config.toml
model = "masked image model"
dataset = "made-up ball-and-stick molecule models"
train_examples = 195000
image_size = 24
crop_scale_min = 1
horizontal_flip = false
translate = 0.12
method = "simmim"
mask_ratio = 0.75
loss = "l1"
arch = "repvgg"
norm = "batchnorm"
activation = "relu"
depths = [2, 2, 5, 2]
kernel_size = 3
stem = "single"
widths = [80, 112, 176, 256]
init = "kaiming_normal"
optimizer = "soap"
beta2 = 0.95
lr = 0.0016
beta1 = 0.9
shampoo_beta = 0.95
eps = 1e-08
precondition_frequency = 25
max_precond_dim = 512
merge_dims = false
one_sided = false
adamw_lr_other_params = 0.0015
steps = 18000
batch_size = 256
epochs = 23.6
lr_schedule = "cosine_restarts"
final_lr_fraction = 0.05
warmup_steps = 360
weight_decay = 0.3
adamw_weight_decay_other_params = 0.01
Rows from block 7 of a small masked image model, named by matrix and row number. Rows with one number belong to one channel. Each number is 200 + 40 x the weight over its row's rms, rounded and kept within 0 to 999. All counts start at 0. After the name is the row's rms in percent of the matrix's.
After each channel's rows are labels from the 100 images, of 14848, where the channel reaches its highest value: "strongest on" is what is common among them. Only what is clearly more common there than usual is listed. The data: made-up ball-and-stick molecule models.
# c3: 3x3 conv (model.blocks.7.c3.weight, 176x176x3x3, each kernel summed), inputs 120-149
# c1: pointwise conv (model.blocks.7.c1.weight, 176x176x1x1), inputs 120-149

c3.126,097,225,221,165,236,152,187,135,298,186,154,192,139,135,268,236,224,206,190,206,246,249,142,207,218,195,191,185,201,184,221
c1.126,114,201,173,209,241,227,191,0,268,175,190,163,187,158,191,224,212,199,150,219,169,206,82,264,217,152,172,217,203,202,181
strongest on: space-filling; balls: four; balls: three

c3.36,081,201,146,235,235,180,186,203,184,212,210,294,170,154,222,200,269,181,138,194,242,219,176,261,230,178,188,121,240,242,133
c1.36,081,127,176,206,265,186,192,180,216,192,198,259,175,218,185,218,241,136,145,129,198,188,178,257,208,200,191,176,233,146,126
strongest on: space-filling

c3.22,103,205,207,141,233,162,159,146,186,176,185,131,220,224,172,188,182,183,113,230,197,179,247,161,164,184,238,256,267,98,201
c1.22,111,195,155,220,246,156,209,168,203,205,181,191,191,210,186,176,191,181,200,151,206,205,252,187,185,196,214,220,241,188,119
strongest on: small balls on sticks; yellow ball; balls: twelve

c3.57,067,106,270,253,111,209,168,187,204,241,129,199,255,169,156,173,160,182,164,192,163,224,180,234,146,169,174,172,139,218,169
c1.57,058,162,304,207,157,184,153,174,221,203,141,116,240,178,190,177,258,254,142,134,204,235,204,193,114,147,192,229,233,148,233
strongest on: dark backdrop; space-filling

c3.125,093,149,244,219,146,212,135,100,209,158,129,208,224,203,229,228,253,202,232,190,210,236,133,205,197,202,163,175,208,113,164
c1.125,105,162,187,158,206,176,0,191,191,225,196,188,225,211,190,186,216,168,233,178,217,183,172,214,252,269,181,158,154,163,178
strongest on: small balls on sticks

c3.175,097,169,176,118,186,300,174,306,172,182,219,237,185,174,185,130,241,203,215,216,248,121,191,220,246,227,151,191,217,185,216
c1.175,090,203,142,195,205,198,193,268,170,215,193,212,243,145,167,185,169,237,98,205,273,181,127,243,221,189,178,227,181,160,177
strongest on: space-filling

c3.135,098,308,196,165,203,218,183,165,199,234,209,197,220,193,198,183,147,159,167,139,119,192,235,192,189,175,227,272,204,188,199
c1.135,126,230,223,219,157,129,220,209,143,196,203,178,207,184,194,248,10,185,143,157,191,206,245,154,209,186,143,203,203,106,257
strongest on: space-filling

c3.160,091,143,162,184,222,151,166,241,218,183,235,192,201,123,169,237,217,120,218,203,220,111,195,168,205,224,179,209,162,202,152
c1.160,096,182,199,190,164,196,177,217,200,196,241,232,204,153,168,213,186,202,189,279,242,194,225,215,281,207,188,147,168,232,184
strongest on: space-filling; balls: five

c3.121,084,161,125,205,221,241,223,167,255,221,139,260,207,158,257,208,200,161,192,241,223,183,165,192,230,248,212,195,267,229,227
c1.121,092,219,46,260,182,282,146,218,177,212,184,275,199,170,169,151,180,198,143,158,254,261,167,183,236,186,243,193,154,206,229
strongest on: dark backdrop; space-filling; balls: four; balls: three

c3.138,100,184,166,170,180,267,208,169,195,210,233,196,226,231,190,165,222,213,181,109,135,125,246,72,279,176,223,213,141,196,163
c1.138,113,195,171,156,239,207,183,227,198,213,221,208,218,228,199,80,245,196,192,0,164,199,265,39,231,191,242,208,159,175,143
strongest on: space-filling; balls: four

c3.30,107,229,187,231,194,278,171,256,209,201,200,141,238,185,238,137,203,229,128,250,180,172,333,210,204,163,197,205,182,216,173
c1.30,118,203,206,241,214,190,201,216,207,195,205,235,201,157,192,122,192,192,173,143,139,220,333,44,210,202,172,205,201,207,163
strongest on: space-filling; balls: five

c3.130,083,178,169,196,172,232,221,223,151,178,220,150,225,179,265,211,154,213,216,140,222,239,203,188,298,187,173,143,216,223,124
c1.130,089,150,159,239,258,141,227,205,194,173,188,0,221,179,226,164,172,156,169,141,227,213,162,151,228,221,191,159,220,199,202
strongest on: space-filling

c3.68,085,234,281,247,189,185,183,185,256,161,180,186,190,166,188,179,233,224,195,258,250,184,160,181,201,227,231,241,111,180,156
c1.68,075,222,188,193,237,195,226,216,250,178,164,144,209,210,189,179,199,260,179,188,190,209,216,209,153,199,217,175,239,217,121
strongest on: dark backdrop

c3.128,081,190,223,172,208,162,251,165,167,82,155,177,251,123,207,189,195,229,182,155,208,145,236,223,226,250,186,168,126,145,220
c1.128,101,153,197,206,175,224,150,165,177,0,207,189,208,200,204,145,198,186,258,246,248,183,161,173,217,179,216,192,223,142,179
strongest on: balls and sticks

c3.75,095,145,213,170,153,156,176,109,155,167,201,215,214,129,166,282,146,132,232,245,147,204,223,199,225,208,182,252,205,231,180
c1.75,091,203,170,211,179,131,195,155,191,164,208,209,188,118,208,238,262,175,245,171,176,125,248,172,222,170,156,227,189,255,157
strongest on: branched; space-filling

c3.51,105,193,196,197,210,157,191,209,182,178,211,278,211,167,166,157,217,238,208,234,110,194,248,87,187,205,191,212,209,274,221
c1.51,106,185,179,241,190,244,162,144,167,208,214,194,208,207,227,194,217,247,167,255,81,191,195,157,208,245,182,215,210,172,170
strongest on: space-filling; balls: three; balls: four

c3.131,079,171,151,177,257,221,194,181,207,185,210,187,211,236,161,209,177,213,182,225,213,217,216,225,201,229,157,138,251,167,268
c1.131,084,195,137,176,230,196,269,197,203,191,241,264,0,225,195,205,207,185,214,216,170,191,194,193,228,244,179,175,228,201,220
strongest on: space-filling

c3.81,086,235,186,221,170,175,175,170,182,188,228,190,261,142,191,182,230,137,160,205,221,187,210,222,200,206,163,164,114,152,173
c1.81,078,232,234,206,185,201,156,146,179,161,206,205,261,177,217,135,207,220,160,185,258,164,177,173,286,218,109,218,171,124,225
strongest on: space-filling

c3.43,105,230,348,205,201,211,253,133,72,239,193,203,178,240,223,245,173,185,205,176,264,201,373,216,201,217,212,267,217,172,233
c1.43,083,257,320,221,165,246,165,179,170,211,185,191,189,217,207,233,135,197,239,245,247,213,389,215,204,263,200,275,172,171,286
strongest on: dark backdrop

c3.164,095,231,216,282,131,227,226,198,208,195,214,223,242,158,238,166,229,199,263,223,192,117,207,210,218,223,172,195,204,250,138
c1.164,110,246,215,221,230,275,222,204,213,202,199,193,212,211,216,205,197,251,187,178,160,191,232,173,196,246,206,168,181,212,154
strongest on: dark backdrop; space-filling

c3.61,094,177,222,170,162,192,235,181,162,190,342,164,245,216,87,196,199,167,152,200,267,205,222,153,134,173,224,220,194,199,173
c1.61,080,181,234,134,190,172,228,188,164,177,233,218,279,200,194,234,190,188,191,248,221,208,185,164,148,166,205,207,188,123,211
strongest on: space-filling

c3.162,110,192,233,230,101,181,235,146,204,208,146,157,188,205,178,176,225,193,211,172,213,213,219,206,186,157,242,272,197,205,211
c1.162,121,196,188,171,145,170,208,149,242,222,204,167,175,205,165,157,220,208,211,140,190,195,168,208,196,207,237,232,209,252,198
strongest on: branched; small balls on sticks

c3.137,116,158,142,221,209,194,229,133,190,159,209,223,182,227,196,324,202,254,184,220,237,206,363,238,167,212,222,241,173,201,143
c1.137,092,258,193,219,231,119,213,192,203,132,178,212,211,179,180,337,218,253,30,231,221,196,268,230,222,192,182,196,209,225,123
strongest on: dark backdrop; space-filling

c3.98,083,201,241,183,171,177,177,204,274,258,177,241,175,194,196,211,153,188,164,167,207,258,142,219,169,293,207,180,113,155,253
c1.98,088,195,260,135,187,218,215,234,273,189,149,129,179,214,214,234,247,231,165,185,203,215,189,223,214,258,202,252,176,170,212
strongest on: dark backdrop; space-filling

c3.6,111,176,234,217,262,238,276,206,166,174,141,160,227,228,221,208,159,267,187,126,212,208,207,213,257,212,220,141,217,177,170
c1.6,114,174,224,211,205,234,235,240,117,193,159,183,210,215,251,215,214,277,145,197,266,169,212,233,205,221,136,201,212,227,179
strongest on: small balls on sticks

c3.16,097,182,233,177,192,155,214,163,160,232,235,209,211,220,189,207,191,242,183,195,218,143,166,193,205,238,183,200,233,159,195
c1.16,089,181,218,215,242,179,170,204,202,165,207,214,214,202,181,128,181,193,162,188,226,202,184,187,224,183,196,180,211,184,206
strongest on: small balls on sticks; yellow ball; balls: twelve

c3.38,093,206,140,204,135,160,124,169,204,194,134,134,221,168,177,175,144,160,227,127,239,245,196,124,191,196,227,236,218,185,225
c1.38,065,190,265,152,213,206,186,204,153,208,183,213,221,179,194,177,248,154,198,118,220,229,195,169,149,171,205,252,227,245,217
strongest on: dark backdrop; space-filling

c3.52,113,176,202,252,209,116,199,171,168,162,209,193,229,178,203,272,181,201,167,123,190,243,210,202,217,217,215,197,330,152,205
c1.52,112,207,205,254,216,138,194,167,152,187,194,124,214,191,191,175,196,212,257,205,172,205,197,166,200,162,157,211,241,182,192
strongest on: space-filling

c3.55,088,226,182,221,176,232,237,163,199,227,195,211,203,201,170,189,228,138,174,119,265,180,182,215,247,205,205,197,238,216,131
c1.55,084,204,210,215,190,240,214,192,202,209,209,232,181,152,178,190,189,182,144,172,245,172,171,225,219,218,153,164,185,154,162
strongest on: small balls on sticks; yellow ball; balls: twelve

c3.13,105,226,160,242,235,222,261,189,218,209,287,160,194,215,169,129,233,230,185,213,172,217,163,197,250,204,129,161,203,186,80
c1.13,102,194,209,238,233,237,213,169,184,173,218,190,211,218,199,211,230,245,193,206,185,193,173,236,218,200,182,226,192,188,153
strongest on: dark backdrop

c3.79,105,143,188,230,182,162,190,209,226,181,218,195,212,214,179,168,183,179,267,216,262,156,218,170,214,223,204,227,246,140,245
c1.79,095,136,183,191,180,162,207,187,170,191,178,247,219,204,168,155,216,233,208,161,319,191,245,174,196,214,192,227,226,169,204
strongest on: small balls on sticks; yellow ball; balls: twelve

c3.155,078,208,306,219,273,254,220,172,147,177,179,146,213,225,212,205,325,172,164,181,152,235,213,177,194,193,182,237,239,181,153
c1.155,065,160,183,244,161,198,166,182,180,226,170,145,229,139,141,180,166,253,171,155,169,269,222,235,131,198,235,162,178,230,238
strongest on: space-filling; dark backdrop

c3.101,071,221,168,211,188,221,243,245,209,229,193,133,213,226,218,187,216,199,269,182,161,165,230,222,260,97,201,164,160,183,207
c1.101,078,168,215,219,234,195,250,230,231,212,216,151,183,217,224,239,221,178,226,175,205,155,192,189,242,128,236,192,175,152,211
strongest on: space-filling

c3.112,093,184,220,217,182,210,217,161,201,165,143,215,191,168,210,192,205,209,124,183,188,175,166,214,210,268,254,221,169,185,191
c1.112,121,227,242,207,85,96,170,112,158,179,179,162,198,227,199,207,218,190,176,163,185,190,169,181,203,183,228,199,205,217,310
strongest on: balls and sticks

c3.111,140,166,182,163,170,196,180,205,242,182,206,225,211,193,205,189,240,221,119,148,156,224,234,155,208,145,248,211,209,280,211
c1.111,125,200,186,222,197,181,182,240,207,191,210,188,192,188,196,175,212,203,151,189,148,241,205,131,210,151,308,242,226,210,241
strongest on: space-filling; dark backdrop; balls: four; balls: three

c3.72,086,170,180,200,198,212,169,239,174,248,192,180,164,175,161,237,210,205,187,220,199,200,191,204,158,251,167,248,157,244,223
c1.72,095,159,223,192,156,162,208,198,168,161,203,203,204,207,154,240,225,193,213,211,192,191,179,193,203,271,136,223,129,210,209
strongest on: space-filling

c3.165,121,194,200,182,177,250,190,236,210,176,227,227,190,185,188,241,240,219,207,195,260,188,142,252,180,211,208,205,186,241,182
c1.165,131,193,208,196,216,220,183,201,211,197,196,201,194,217,194,194,210,212,246,209,197,197,174,239,187,200,228,216,188,211,181
strongest on: small balls on sticks

c3.113,103,173,284,223,184,163,189,192,251,183,192,104,239,242,194,205,194,206,249,200,227,215,227,163,225,243,74,217,256,150,156
c1.113,120,151,236,256,225,110,197,247,173,176,213,162,235,245,219,161,200,186,157,157,208,196,193,139,188,165,96,174,182,128,221
strongest on: small balls on sticks

c3.116,094,197,170,178,207,215,243,228,194,167,145,270,201,142,230,209,247,202,171,219,234,201,158,261,229,232,248,234,182,162,136
c1.116,108,156,192,161,230,174,226,201,104,185,203,220,178,184,215,261,217,257,163,131,272,193,212,268,216,218,220,192,205,170,216
strongest on: small balls on sticks; balls: twelve; balls: eleven

c3.10,121,161,193,209,215,208,220,248,218,222,196,191,182,181,181,114,222,200,209,186,207,191,228,156,198,199,186,223,177,123,182
c1.10,122,225,231,187,244,168,191,189,199,227,177,135,226,222,196,159,246,187,121,190,257,200,221,240,189,219,160,254,194,319,167
strongest on: space-filling; balls: three; balls: four

c3.105,088,164,201,258,152,145,192,231,204,158,208,64,215,151,164,194,178,158,217,177,192,214,194,226,189,202,240,269,210,180,190
c1.105,099,171,255,183,192,114,189,145,211,211,210,233,230,174,200,143,204,195,232,133,194,215,237,168,189,176,182,291,256,238,110
strongest on: balls: three

c3.80,110,256,189,292,233,164,178,189,254,168,182,92,217,167,199,248,207,162,91,223,214,209,189,165,216,186,107,192,235,177,179
c1.80,130,196,166,229,215,214,208,193,162,186,183,159,243,169,191,220,215,201,103,239,202,221,244,187,208,214,114,205,196,170,171
strongest on: space-filling